A small masked spectrogram model, trained from scratch: log mel input, encoder layers 8.
Rows from block 3 of the encoder of a small masked spectrogram model, named by matrix and row number. Rows with one number belong to one neuron. Each number is 500 + 50 x the weight over its row's rms, rounded and kept within 0 to 999. All counts start at 0. Numbers have three digits each. After the name is the row's rms in percent of the matrix's.
After each neuron's rows are labels from the 100 clips, of 14976, where the neuron reaches its highest value: "responds to" is what is common among them; "loudest band" is the band of the loudest frequency at the time of the peak. Only what is clearly more common there than usual is listed. The data: simulated sounds of rotating machines with and without faults. In brackets: how many of the 100, against the usual share in percent.
# fc1: MLP up (encoder.blocks.3.mlp.fc1.weight, 768x256), inputs 0-127
# fc2: MLP down (encoder.blocks.3.mlp.fc2.weight, 256x768, transposed), outputs 0-127

fc1.177 173:566596490572525524473497516486581504533464491536535462532431452530467420444477519487501548526476459472452494552520545484482462397529461509540565450524403542392416418531574491494498512464518494522552541495485446552379497452581432453448498435534562435453448466515545554569543480552522488338527433387467507517502544466493482417495461477512513490462478530543370480530557561574529429519489
fc2.177 158:474526481446493532514487484534470415451653516395487468503474464518480464458532476434434573567416560514521500509419502464447478447597391504504526487489439585494580483472490590491524461414529506528527520420530616462455428437566537532507536487473530512508531511468510505493523496523499514356530474475537560534408444550503581471484468475536552381468554393445519428466621576450546548512572
responds to: squeal (53 vs 14)
loudest band: 1000 to 2000 Hz (75 vs 16)

fc1.24 100:448493418584547451476457615459477462616493576459566483494520477509462455498569498447547539532520406441499496572585463447489494504495592406499453465481554493513434441517343497487564592489515447524542417531533552513475424558541444463478564449580493456468488601467480523529481484493471480490552483499451516470500421504563517497564520506406488511459478513588549488560462459473474514485540
fc2.24 111:455538580513487525434511458538589534568543479443480463424449506527504448545373531445464488555502512535532497535522571478466558517511444443491528437454456540516467429505553447542396491494496463531539464519486545456401531455496592519496494474448362517568557452495470523460468531458534475496470497458548457406532544418509453536552489590401503512483462474454521553510445479500540486479529
responds to: speed: fast (77 vs 33.6); turbine (63 vs 12.7)
loudest band: 250 to 500 Hz (51 vs 11.6)

fc1.70 141:473550450571503442579565512494433546463459438475517401551374460526461447543456493516542485499553492600452504559509500492532503492374498455487475478560409457445471434461469432397508570451505537512440539460535539572439501543558458465587508537541537399494491485526515429504510479517570517507535461456488487480457507573555443488475505567498489438480556437485488378495559494492638430515549
fc2.70 136:564466445550466394457478438444566508493496468540555481537499451522461565517507515565496511576543524467534429502489400444497447431487521481508603491547532550581520497522358453492522528389426484557540471419503524516455474529452579504510545503394463457577483500517478416542528533484438583537539460465479571451587498563516442462480454435585504563420489370578468426482539524500524458394509
responds to: slowing down (64 vs 33.6); turbine (56 vs 12.7)
loudest band: 2000 to 4000 Hz (71 vs 11.6)

fc1.427 081:394440535524501550458513449574488483466470484476474539519573473468462585579454511505545522453570493492527428553562422451382499489467451487495451546504545498504519493427484542389515526573446495465485520550425516552481557456529665502499452613513534525547498549498437513590477484493501474565576567459493483485450520516559570443483601431503431568481518496521485533469526509420469453500476
fc2.427 086:481548469508500492524427513484507469584559536557503384368458603558520413462510441490409465465491490483528583537443516496474468433519453545566516445384461650525572482449468536572496474464510563434490424428588471544526466516489438454467578534428594450387533449465486551508545465520545500423535452471429521526533482521548453570480373464530561448476545417494501511469545455597524507463452
responds to: pump (42 vs 12.8); rattle (40 vs 13.9); thin (high-pass) (32 vs 12.4)
loudest band: 1000 to 2000 Hz (37 vs 16)

fc1.191 077:584494464485408528517487536477513531426496451456554465484585474553565485582453524513485469539539406544462476564468587541526541376464511405430440402567515400357469463418542435544492558383522539542498501480455506513453624525464557470512516493492531456606429587494521443519496482552471439536535495545511540501516459443435467515483525588480429438478569486491516561584575533462532532551459
fc2.191 087:513550534452468498457418517405500409436425581501434408555573450486480482474478429539480520469498491458530537525522467525569415520551388496577570509500457560452465529514494423537554502582463541497481504521537539529455490595513464610565530532463505536395510436479508499537459488405509441522493504503492489520451459464566425547428559576459523498465561516503559443509504511538564588568568
responds to: conveyor (58 vs 12.4)
loudest band: 1000 to 2000 Hz (51 vs 16)

fc1.312 078:477563494499564497465442429448609562507484533483529479501414481487493436633518500580494496498491444489574517568543503511549551392528515583372515540515450616579502455525538439513517503437470504547490484576485438526457582430414441524476532495413479512507495582569451497444625523510460497473618518474500425622458428443496564456477554448466463477531537533529494495547525566516522431498560
fc2.312 082:462448568578478458539469482502456480570445437621489563515439484644562542554471579406447508410475454441488448435492495510462470556498461483442538501493474360520463468549509417544513474513431601498562502498472486405490518487540507481543472385522402529555529576562485460454572457533445537464493451435478529511505554506455466489432630543574539468598484602464460477490428501508491516445483
responds to: state: faulty (97 vs 55); grinding (77 vs 14); piston engine (35 vs 12.6)
loudest band: 2000 to 4000 Hz (47 vs 11.6)

fc1.181 095:535420446622483492498549417483621386539498554455458454409440366469557448549545405471496470526482527521470521487545445511524503585534474455512503479549475533517567513466406488452424499538538486488568487525510631525526452449443395410568517625445502461499484463537515542467525556485545503495530509421583424541473537416523525501513546484401445450401534491496492464461642526583520428492436
fc2.181 095:496468414482461518527537462469480411473548501437602552506533406433469493571455481459549509528476505547423473501387494466453543460588460499573478606573418515481496510496421501445491512542562576626550453437474561505493531481384416502491518400498504548448450574520535511517519532527563466473551545443563461531482495508614508526448480536442468421562491475443471456538534492488481581535511
responds to: turbine (89 vs 12.7); speed: medium (79 vs 33.2)
loudest band: 1000 to 2000 Hz (39 vs 16)

fc1.501 081:529506490568400586511487474489519516483457487577556541521479437563480441491462549565511524397365478489438528496391442438478491471545470432475549581448487436530462506591522399439456557399525607515492510523554515546510569453522503494487417441391469427455534486518534559458514460433438544531390531484543407531407494497495527549539538417537538547598520498470495496538500462480543558484482
fc2.501 104:488435465494523511567593568431453424562656448516394580600514487542452451465452538570524469405472483470499510487552484510472444414505442526526561604584532375511494478484579455526574542543536511534607392484508497561488464559538489469425474515460479515454474521508459535453548566549515433499391500610508523492532503513508527438490537472447523461561530420494542458451510480554468429500555
responds to: speed: fast (94 vs 33.6); turbine (86 vs 12.7)
loudest band: 250 to 500 Hz (44 vs 11.6); 2000 to 4000 Hz (30 vs 11.6)

fc1.69 116:519418480501430449441520485546442473517402475431503507525483497507501438518553525486477553391465477547454599508495500478424561467496571430461478610512479429480414606600523452445448510515575468509439426517575541584548472495491473495543486476545510540428489520550445466510538539507530399457487470405491506495473407475546547446575489531498578494509521456428456499424473456646472462496450
fc2.69 106:461505508521577544498615533613427447470490441465619528492575464476450525455434527499527464497477451531516474472465498530549521528545551520465441500458491457569458445500423477450510448481536511507462451500451537513534456526528486512366477547582436541573493402519446501519453592422569436463452568509487603535452427473427409401594475492442513566484499579498434401500545468540553456535555
responds to: rattle (71 vs 13.9); pump (37 vs 12.8)
loudest band: 1000 to 2000 Hz (51 vs 16)

fc1.648 149:541555482539449538511520400557513494429466507510431494454476477427535456511426511544593516471446412545442383457518510449503546469548510534506569481520572515518527553440453501536457519558458330541487504524516491534465538520476577466510427469462529505501553500546567529436515474491594548430441435441611502457514501516548508539543464525464569525455494606529489524555578469620544579589551
fc2.648 138:477500635442491524514457503503548475512435544565470479449457489405560525573516560536538460520521483483563416527523556419536414397523512570498566422501525574455432419502506544485433576436457488495488429510487490515520491518484501460449343501473461497484474407497455483485530584493520486507508546454556482479534528440497417508454515476523554599493469524489474459469588555406494525611477
responds to: electric motor (43 vs 12.3); turbine (35 vs 12.7)
loudest band: 1000 to 2000 Hz (54 vs 16)

fc1.630 089:536415505510479449519575384464491479442582565479517490439446410487504489509469420449414448501480566536438622515488507529572525471566434457581516547415530559543456558496468566443499519449438574519558433490513461501489481427469476476398595600465533545489493466512463493464464436507509550396473490529508484524530530507425540501491490520537531429458536436522568482511550563498592524599566
fc2.630 087:531486530489513486517542505513417537521545516552486525468545490581443491471559424467449433449561497542537403527530470460537541542514520434449446446539459495493567539465427447527429605524527493465503497539502539495520576473486540451527469454440534524457597459563490431456404552456541499523415561569447510558503551571499558505478392660431478526511492556488494520538487423416449443500495
responds to: speed: fast (77 vs 33.6); electric motor (61 vs 12.3)
loudest band: 1000 to 2000 Hz (41 vs 16)

fc1.354 107:539505520460470528529513500537436415471567423527520577546566445474472422477521450402560544457433514552458552571526502454508428570511641411436525524419527440508508533465449509550513479612514508451582479555535424555444544559589459524477489544440508585434527478519496448504567496529454504540506468437409494518469434500629587457528515488443544524495536612495507494434550494452559482452551
fc2.354 105:447547466471497546551491492533507490434595418507496547508476506516456471501497486516448539469537474422496548465520528492564440494570525566424503472501432483489430570467506436533555549452534474454458563534427464512523390539489518497523493615486564514467518477463562512465498543497526465545536548611489518520435470501464508444580549513513513387479431598529523503491486544514513459416616
responds to: rattle (100 vs 13.9); state: faulty (100 vs 55); conveyor (42 vs 12.4)
loudest band: 1000 to 2000 Hz (82 vs 16)

fc1.130 092:518471498464531446543482514490443515551533456429465499396536458550526441493487504459519600452472474596452473551401486555486569448449561439536420528533493499475468583410485551441464579430452454466491491518559508544514545555496549436389553430501488530561448404470441461472434534525531423552592524444431445510498516549477492508608476453454455488592541510469427470540492560534416578583462
fc2.130 092:513551562503401499395427475461551505552438429476432475570562483472401460576498405493492604557503427498514447469493463523506497440438527559489527535462566459487493559443468534446446523497561549457477439379549486576507482463550442490560433573478457468506403564558541461538443555520524499516543474523475571491583507410517454416493475489436457484546419494549510587556455536481427452617544
responds to: speed: fast (61 vs 33.6); gearbox (42 vs 12.5); squeal (38 vs 14); machine: electric motor (33 vs 12.3)
loudest band: 1000 to 2000 Hz (38 vs 16); 2000 to 4000 Hz (34 vs 11.6)

fc1.28 192:529491513458513584482455475506441545551532440497523480475452519399445521463531525516507422513485525478512538502439437474635466424538461494480553501533516523591438516500508446410522500607467511497584456476526439503438483522592423537597550499472528538510542505551519440491493465582548365523524484471586496461403505478538485475483442494502551451523509474509551507497522400507495502525461
fc2.28 138:529480547479495533477546428507513473456606427542489465472449484421500597551573490476437448551455532467538598536515493454527458452535394535520539492417478463569509520575524469333439438516645545508524432445531490484532531418483499479459488509426533496500464430595501469474444485587444452453547484562478502500460555485505449527436398416489497438527560516465461495503483531484453470490517
responds to: squeal (62 vs 14); electric motor (38 vs 12.3)
loudest band: 2000 to 4000 Hz (48 vs 11.6)

fc1.101 181:559532459569507614481497516450539487547519541553494439593481545466569455521511509462454533520508468417500530538556451515522507552475522495519461495518523427475468490488479418412425483453480552440454463547369513523518467556400470524563580557555497432421502569486507529464511503568611405583404671408452509527510501481520566497458485518454407502598438507535464522526412456459480456537514
fc2.101 154:472439545401479619441522469422511491509542519481473450488542549490530518502521487514469517466551572471582537529493517538494487595462506458498471553410518563476585535589401429502511495514529497498551444514523584528517433524472484573565567573507511586505556582513464476488514418559451418510477541529521490458475474538493531520469519382486564490606509459472530468468432559485495448517496
responds to: electric motor (45 vs 12.3); turbine (37 vs 12.7)
loudest band: 2000 to 4000 Hz (61 vs 11.6)

fc1.301 080:543489567504495484537395551478438641377394595476506476460474521529483464466484448499501461453484467418498460454483494532522473525630472470459446549463518467519497588572472437497469474467469482585476460510519520546498501451505599498519532501639528427519504450452526565514513517494510497529441512463403530466556535560590497481460473456526530552525501461543462420565466488458469500512533
fc2.301 088:447503570572535505537533544504516430494467577557499543423515372512497501513343509474523563555492595553475584509570516529511569452476566532538422478514514477496490468559458514444528489547559581494479474510575413552458469521509482554473498531392435535520467491471511557607462521483492507512515529470549470529511525557419416518493539493484519500485541528564500579462430438561544525495550
responds to: conveyor (41 vs 12.4); gearbox (36 vs 12.5)
loudest band: 500 to 1000 Hz (54 vs 14.2)

fc1.103 089:522451517493479460518502527483485493526586429547468593620526446408492535540466515471508613588508513479480484537512520515551471582458510528400461534551439417494490511457490559519508470559427415567533519579555481476430585550500486492418455493449496500471439499578517423561386521523532533425420491545445515604513432484472509460481505555555468473515530521484545425373407583477508558450463
fc2.103 094:423506474432548562487564518511456436528555467510462501468497442495425540558451425394557555570389513476531535532525482481515510469466413458485491626413454470527563505463536554476532514472588552522466511499511487531512484515568611453534524574489476571511491597426508563442580477496538533508531575515489430440504470579509451459475514509493587465536436544547425555435528385495541486482464
responds to: state: faulty (94 vs 55); rattle (89 vs 13.9); compressor (61 vs 12.1)
loudest band: 500 to 1000 Hz (54 vs 14.2)

fc1.296 079:485496436461465587531464507428538512548608536497479387473424483487473404466503562553531537392545473510562394641504545492480522528449482475512546469476405483492455456425558499583520435506515544580535523520509515492572573393523471502487457471591506423545498572517558468463534572569507472558546488479475493490441484571506614451420495511472455543482440511495443454485505590511582436484487
fc2.296 078:535450395684508477490455462428524538453573512523538451525437401425503512503463520463451392485517467517480521448361463551525521511519498407532470454472570517505447500569510520508499633469565548393500492584405441472524487470579415526506538456537496434568451596502522402459609473488518490460511577561468509480558465569431621472519512565466473462519486453431434500486451510448462463593520
responds to: conveyor (92 vs 12.4); bearing knock (32 vs 13.5)
loudest band: 1000 to 2000 Hz (70 vs 16)

fc1.404 089:561487508528581495600475476542540478498466508533492459462416516513540416437648504548518457483419514562421535522428513500493388584515543544625500501631491553522423521554512536531493515546452447580452488524595583524514462526487552503408475515439562527483456578468485523574508515608478443478541522420457522484477436509452553476525497532442446481464530453598543455437588449408496482455540
fc2.404 092:479502470450424497487527503425459551476404599503518460491440505557530457481492492485434427523510490540522540415495483504504562481514495499514636402538490406466354521524463442454530463488639507483505532461520502452488459502555480463544527420577595535486564541445528541559497510482554462507522526500457521521502527531592481524582512566503495571513502412487415562498438491486511405605451
responds to: pump (63 vs 12.8); rattle (55 vs 13.9); conveyor (35 vs 12.4)
loudest band: 1000 to 2000 Hz (69 vs 16)

fc1.190 109:582447483556546494517484544507468531492445471480520500402534503444524532439538503552529516459470506560491589528488507535539408454476550484513559513444585501539506463517490489530506423481555491493558524436528504528460449470405488532544504391567508453500505545477547544548581420455431413538583412432565600544361432488430526506483486421446471491493552461554526413468526453573513550485489
fc2.190 115:468472517435457498470486503468505460554495465430523606483497496508464520553533521567522523572619549449477573502529488436539496559407496507547502478510423529500481460430518449534529561527492435505485553586456472497512473546503477450507453543453552515555490521497477607432329573444523472454450515542548482480516464393511546547483538400525477477469479532528461557516437524521559405526461
responds to: speed: fast (66 vs 33.6); pump (59 vs 12.8); thin (high-pass) (31 vs 12.4)
loudest band: 500 to 1000 Hz (39 vs 14.2)

fc1.33 085:554441497585570446535502484480536552541395458466523510475515459554576453441512533529550506531495483482439575571571485507491477507552519594481350467472516495393495414548497539519478443457431508457536559616521533504525495433525450493483553486450451543528461513564462419442482573475491537457502530577502523479515518537490526503458557461460509483556468526477384398480426524423502509479490
fc2.33 089:471506511544442545515506534543533506490423408498539475539560509529496542532442466464515547438443481531566521515536480506472519468516450471595464515467470451466553586430491486419549463480340488513498495519466505530454575492456485421515476507448438557494473466366524539447398473465464529503472455473658544428421462493431473481479554497441452488421542543356422556454532598373509493567462
responds to: conveyor (55 vs 12.4); bearing knock (47 vs 13.5); machine: pump (42 vs 12.8)
loudest band: 500 to 1000 Hz (38 vs 14.2)

fc1.48 067:540507532464461523461575311542462563465526495612614501454509473434480455441524536529431520524503486388543511550495442423521552445495519511539565528482457605501469441515564464406510512561461520539548470424459503539532482417513533449501540487536446435509456518506621457531551547603501557512588434464475564448538513598456436529551539570530480503481570518450510498504476551521520422558415
fc2.48 080:473461433514498436529463533507577460443586551551464588515562484581497577521468515504456534538551472397535509572406534486488540536498513484470536572482643540463458567540542464444576564430509529513524457446487443557448478475531525484529500426492517509480500524481542507470485482459467539512416590488460500523590485416466445518522584496595541413487461501524484416408533422539499521626441
responds to: gearbox (47 vs 12.5); muffled (low-pass) (42 vs 12.1); turbine (33 vs 12.7)
loudest band: 500 to 1000 Hz (34 vs 14.2)

fc1.335 095:552509579552579519512517490527523534488498465434511488398522476515449455524515365419444530431438409459413561477463571640460489493476486585426488484487442483479547508519513495466495413458404440552500460537511548480483457534546528521511495535415550406588574585499542551470503466541489483403546422423556576490366505576429603441493519515456476561427499495523520422647511448478516476467542
fc2.335 088:395487461576428494528482405551528530495490542516481494425409516468546469488400447552521479556484473461464508525514474479438531527520481506467370470480527476480592490473470501385474581639463642516561471393491552487488514503512522453594499515451405523417482518521398514468537372499561502546544526509453454500567474598468544458571590552476482544480517553504538502509484510475452550444575
responds to: state: faulty (93 vs 55); rattle (88 vs 13.9); turbine (36 vs 12.7)
loudest band: 1000 to 2000 Hz (41 vs 16); 500 to 1000 Hz (39 vs 14.2)

fc1.446 074:591521592480580521527542542482511489492521480554491525531518515497447503566416458506443489417469530528506452525526565488477497540514461552459517529521384443523484524567451493426451450410445438544559475513533563477562534573493463547502447461453505319582476439500483580455480496508611486500404460496554513468483461389430479518479552567469508586536497548501519523565523561533459553509521
fc2.446 071:510552485578426497591400515555514436479441332453557433509493513459468506540361472506521417460408469429461519494491526507590567570503490474481434478510505419501454480529599595525459481504501449507468493656476489512492522515533488491456483587427368481492473435596476557500453519479559429500541515535540461489447480524468391649486580568508510481404549520516511471538423538583537451474522
responds to: gearbox (68 vs 12.5)
loudest band: 500 to 1000 Hz (49 vs 14.2)

fc1.606 077:453421563487455549529549510447518412514564376495503461626494425469432489514511567546531566503499519469585466530527427510575547500473629423564482520447418397513559484492464560475437521500426515552548578475481480539512509569567555466419525486548506571460484466506510418467486457490568438460486500475393504550512441431514514487546494538422515478579489441561451441436557497510577485405525
fc2.606 092:553475507478561543492404509522497528484544403472472482569521556523500479418489511495625503577473436358496399556438575491474485519470461561454429493503546472533428440455557489406571503455443517466506452486543531464431493527482422447552464596472567497516473500542510503469556523488510487405509528552509575524436564452559558454604543535543497460549553475467550477585428509452550610523506
responds to: rattle (100 vs 13.9); state: faulty (100 vs 55); conveyor (41 vs 12.4)
loudest band: 1000 to 2000 Hz (65 vs 16)

fc1.132 125:449515501510583493573474537494495546516502434499574497543518417418457594543413514521502526450469557445522541493540448549497453572578479442475480493537562479628484598522363508464577489552455461524455492433564553565475536524583402510533538501461511531539477526543560477524550516417551512646500523478572582481572508539511490456419465496474549480369513518502571480515430548556593516485496
fc2.132 118:512471564559444405517517459503374564488483532466510484541523497535549546512475489478485556544562536474444487462535455498394476494561496525613514541523411423580458521487372490472396478457614546501459583461535597458518442527567478541479512529546470606560522543557474543539413451514472454616505523493543560489508508521497445543460464591442568489496512517441398552580392512519530534451435
responds to: electric motor (66 vs 12.3)
loudest band: 1000 to 2000 Hz (38 vs 16)

fc1.425 096:517433481483503549501515485480526513501487526441585511482380464511523506641362516495519502523404594531465486547476569523512532546501436512494393446526416558469451428490459454517498449496407521551474507420486648485540511540546472492496516492525585508589432482550504450572446485515524542395422461455537409479533489429583456496548517478554529417477512539570465477636573488454445514403487
fc2.425 088:513504490417495422485507544493549442474413511496537471500509520470505444538465393485503539570379507448565470479512579465482470523542506536519495543430429524478525479483493528456501534379552459517512505442509472508459509573446500432436451567477535489587453489418529464532487498505416501526384457465515590447490566507499545447504482460631541504448517371574489393462543544465543473458508
responds to: turbine (91 vs 12.7); text has "speed" (80 vs 42.8); speed: medium (78 vs 33.2)
loudest band: 1000 to 2000 Hz (77 vs 16)

fc1.243 085:478603463529583517513393553560598530612456555496475528537457443490420457574480531460507444516496482492481438550469475537475553526498533425518537539520539550463465435453515534515552538483577547531475481530464380541503498548485442445478478482607479461495443490417529399521465501463513429545516444569499493545507537493466402450534515477503522530515522416475509535551596471532480597482510
fc2.243 081:500494547515482503454368504520476539567494537565476555545552536563595466527520556528453502550482531499471437535544580528491490471492464489538441507475418472536563565556528436533438537499418435582485564558395412542489548543474408439484515379566420505425464490576511527510507470454525445575430447464549453551544509495565533526456523505462567583481476496531506468553524469495542504451514
responds to: slowing down (70 vs 33.6); gearbox (37 vs 12.5)
loudest band: 250 to 500 Hz (35 vs 11.6)

fc1.315 094:507458455524551603555489455476530460618512514548417477492472524501503439582433533429538539457497552507455517508583516506462547570430537466485404454512548477529479526484475476517422552408559503499560527412465564502538539428491470520387501532587498463499468520554511337527515423447504530480429498418534471458502495483453549483545584454526553498507526472480497475581570417539578535533509
fc2.315 088:455565559459473444513474468473401513502409410521516402474563446570437560446477440410491483575624561580437407511410495558531473532532479513514490554443600548549616496513561539530533436538485461420494455577510450486531519529434441509487566484487511496520487516417491465607613551498489492519560514516549530573525491469430411546510509466502515549478534530456466518439467527537513520483569
responds to: conveyor (100 vs 12.4); speed: slow (91 vs 33.2); muffled (low-pass) (34 vs 12.1)
loudest band: 250 to 500 Hz (28 vs 11.6)

fc1.421 123:477452652476480471394484554518543413489409537556485558518476474530519462572455411481498547481482510465569565553459480494507475460510558533478467529537542501444414489513527484507567425493478524559434516552508419541502544422582586571506443535467600535530520480450511436567540561545502480538508521553466497546375482427466510536507478478462476478521442465518377540607474495495469604569548
fc2.421 114:460466482575563520497432523506401497529508494556525492485554446511465565481584554405383538531431553476501524443508532470483432558464521494451529514449525466554588447487544554491527613457508542462484546531504555481468460438541517568429485477546430536455502483505458508421371455432488581455508563519566468464421467490515473528506521545590464530482461662520560463460473488508531529479351
responds to: pump (86 vs 12.8); speed: slow (72 vs 33.2)
loudest band: 1000 to 2000 Hz (43 vs 16); 2000 to 4000 Hz (37 vs 11.6)

fc1.453 078:559458536524505524562462517547413467476506558469508461468556576478425462474436536530369500557566526473390470495492529476476475487542416530438521493519529415532527459448494485465462564546546406524488508509595489531471444543590373506461566495529501572497535513473483520544676499491402535575438465466528415492620410485503548528432521470463505618457480467492463329531529558512482583543486
fc2.453 080:540470531433423516544418499497445601496410591537552389530415353449527471503539529495484501541505457510475453478500492437578416516489592541474557540403402611523504387495489443523455451476446518475441508505553420479575503462539509511470490550525516541469557521482480443551458523450579429530523556525582533517529535587507422458567578505422566528386556414553508537526632468450528431527545
responds to: conveyor (95 vs 12.4); speed: slow (95 vs 33.2)
loudest band: 1000 to 2000 Hz (57 vs 16); 500 to 1000 Hz (33 vs 14.2)

fc1.612 127:484526503496471594508503553464482512566629532513455461470427462523369504467509555598419443500461485590433504393533494463543448425489515524426545510480546510504517516474510511487479509513502590499459405512534547544542562489499517535376540469511500504522529556555592560463504449462502648434551520549425541596534495505608538451454463515420485468468627646575476487460475459495510488523615
fc2.612 131:547460526435491483411479468545524580580514455539540484412506548551457482469612499540457476502511460505478530541482474496501528453478539489534647527492485471525517523493555523496480595478554561429479597514473438493502463509580557484551541511553435512526511578477454519524627492496576517436488487495564577552573471504417497435555510411583483453458568583505517452514491539485391560527458
responds to: electric motor (53 vs 12.3); gearbox (46 vs 12.5)
loudest band: 500 to 1000 Hz (47 vs 14.2)

fc1.222 092:458482433433539475458577493524505405447594534483527489488450486522545556415500528535431531510576445457543559475450467486404475499622442469600576482415490461562497515506407560520457577441541510537476496447481440502524456459493547561548542583496530624491543410532539443415512524494479461503522397421521505502515550582524553472526392461513481489523560425508391387526576585480525565503586
fc2.222 095:502503525588479391518566512472515464492535555485408564541623509519487559494457419580481520491433510537451541526505484530560478536434504511410410457547418411473481485543425560423487401468448493569540417433500517526562549508540483485474431480556510553490548554505548567490559447460533474515486573513519521482553546538465598545544461550451470570524482651530555567444425470525464409465493
responds to: speed: fast (66 vs 33.6); electric motor (61 vs 12.3)
loudest band: 1000 to 2000 Hz (41 vs 16)

fc1.408 078:496459537490481533425494443485453397517480448540508438514523560464542511478443423493402637434492575539567484382489412542582530553483590523433408493470514485565487458476468499580514487516534508421508393545459520471524524493548478562563410500516492468440445489527547532586545487488507526501471485441505539540525465546423491530483428574474406429539547455534521481382486509499506504528417
fc2.408 090:497487415460491562377518565584470459517573432525501503473562523575584412496519535449511538518453584504418521385514485592563570530450493534446503474478473491538546376420523414499565490558547548388523542496520499582491468472462539540423402524573450467461504479566472558486581559440516522502531509499523461539486438477445444452559520468492506517474473459520536578480517492458497466432424
responds to: state: faulty (100 vs 55); rattle (96 vs 13.9); compressor (53 vs 12.1)
loudest band: 1000 to 2000 Hz (72 vs 16)

fc1.696 117:509609538547563531477475533458544450453523473499454449502446426503563489475597533522529544511579488497493437510509581435561507468501463484531540540447530487577407466530538425538497453388498492474464557623616531445433450532533450500449490576466511482478567612457488524559460536514582443505554506454513363463540566444451532474528512579472462478531528576479478462491450567558519551461426
fc2.696 128:539494511447556442525559460479413470544437552465452455490546533522458514550607582533489492590508549601573494469490502516533436515556528536548552562463527463475552503388464471586594510496416578466489525533529446528464477554521526494402423521469560489433493530616630419415519510507447420576465538524354493451541528501497559506481575500445457450523500424478496481554422522486539513536503
responds to: turbine (65 vs 12.7); speeding up (63 vs 33.9)
loudest band: 250 to 500 Hz (32 vs 11.6)

fc1.437 113:520438493546513533382546468467402454475543485531574525453523494500495478466564441496436521479566507536448489494465516492486489444389483462563436526558471468533468536463443473478521508426562540520522443517519515540462519468537524514506485616599567504447518390440492491479532536473481441378506540399506521526499550529559525479538516563473511523453493473493506529511479510455464411516471
fc2.437 116:491432523509514441485547534507476514487539414483602506459445566474487418433491382543507534493493496514446449550374477466493514513507467471552463542548465478536562548561495493556432479449508447507419441489538482591543474500438508526469551423610528453455513443466511454458487517482586500522493466418556443485520531515425485455490567637564549473540473440483508492318514549416482476499543
responds to: state: faulty (99 vs 55); rattle (94 vs 13.9)
loudest band: 1000 to 2000 Hz (50 vs 16)

fc1.153 133:517505475532457557515553469554494474560363534445464479530531530507550435433508582485549535583504516448506561490483506575422535583489577422525594515526484447537464479521456597546483453491441514523488444586582605399498413515499480457420508530501505507515517434485492488531439453476512503401453498534444557487580525509426497572507566473448518532486518487524448428537433487511547523403487
fc2.153 151:563537484528508476459485503425514475487623558491543499499535524525457513539483558554469536580538472486551458567468506458550463470468462500501525495455501570401517546513457474544457547550567454405571468395458509586564532525476499502561500500498455537475491590487402515524491451479500557537510443437462468449518496517541527473434482424493515461487560522531425590500468500596537523418533
responds to: pump (100 vs 12.8); state: normal (81 vs 45); text has "fault" (81 vs 45)
loudest band: 250 to 500 Hz (35 vs 11.6)

fc1.633 082:577440493525527574586463431438496543425518530501532510651550394552521558570511515494466478552530461494422512478386525573435502483500483462453508514522513437520503465512519488512528461480461548555500412540458476436436471524498469508476576486586547535472602473487498494532553517523432497497457445505540499487499557465561519446527496463596609565520473497471528493513585538485523569541437
fc2.633 079:542476451516511452474571514523470472426550476495401469565570597516473413404434599537438501458481501548525537483532499495568504519514427475472455622517521527482475573425506582504427560536482562553471534509423480430487522412461428436507514575549482517456526536497510492479565537484480569510481433476514442537494498554388476565539480503587453530495525483474503513340500537574392346420481
responds to: turbine (59 vs 12.7); rattle (38 vs 13.9); electric motor (33 vs 12.3)
loudest band: 1000 to 2000 Hz (50 vs 16)

fc1.570 099:476506440499553450532488529566531518569482423509473450556570456444436486456481481382447489401555484423521518510469381478519442479578556482320468505466466535575458443466522489465537382473405420554563470574514451448482564566485568515474435547490464458445545481507555457526413532580497503477580540494560464525469467497605528591466443463562544502525475623512502475509454453616568572444521
fc2.570 106:519530446471472532447345410538496452531492417555444442564447479421529507491533496421527518503539515595565500437453507585484574499429559468456388500400496497469432481556483507579478481517583522474553394507540532578538502553547536532544469547498529471454522539502464528517484536439483517508415506510528442559580481488558516470455537449493501568511530443476526525506543551564483510490531
responds to: rattle (100 vs 13.9); state: faulty (100 vs 55); compressor (32 vs 12.1)
loudest band: 500 to 1000 Hz (94 vs 14.2)

fc1.91 088:487502492519455446533570487548456482493569439477537567477539400515550535549544443502420453461420575532442556485481536449477523401491535414473563444428607509482519543487522525497473403503484502464560491495550421521427528515513505439480569459501499505389479541508496473547414501578488438502473538511530514434435439514535533495588500537508460450503506484459558430463606595395528472525481
fc2.91 090:521519489528536468479511506442533495467537541593561457551442430442498478453512531549372532438516494444537466531520535620400505550477511583506538406522443558497423574538491471488523537609488505544469551424475527441458521482517516495493496478484592485573553472567530445437576466477504551466442403479448549526411490399579397529530520532494494444528435544427403515505382467567456463587477
responds to: conveyor (95 vs 12.4); rattle (54 vs 13.9); thin (high-pass) (50 vs 12.4)
loudest band: 500 to 1000 Hz (41 vs 14.2); 1000 to 2000 Hz (38 vs 16)

fc1.87 092:527556499531469462496516493526459452445512513479384471569589495471551461437395458421421542571546562357499441534570412533524564453554518475572452600427482500464461495402568539477508481539514488432502504402464442500465459454520516500514570448545511560518525525518517514533505532496420515539534455550474465354394525420604477470436451480466493546598522502523549625493474480598471443461381
fc2.87 096:505484479511455533440521515488496499585595543450538571460546598452509560592555554557457553384445540543501471465511555530520477479545509481474574437504505438504525533539481473415494588510558609450459564601474487566502503543418539436525481569427416503498458531518488483533410502525449488573479541486534476537478453459453458378531530429474480497475426516538489470542621540383549446412536
responds to: electric motor (57 vs 12.3)
loudest band: 500 to 1000 Hz (39 vs 14.2)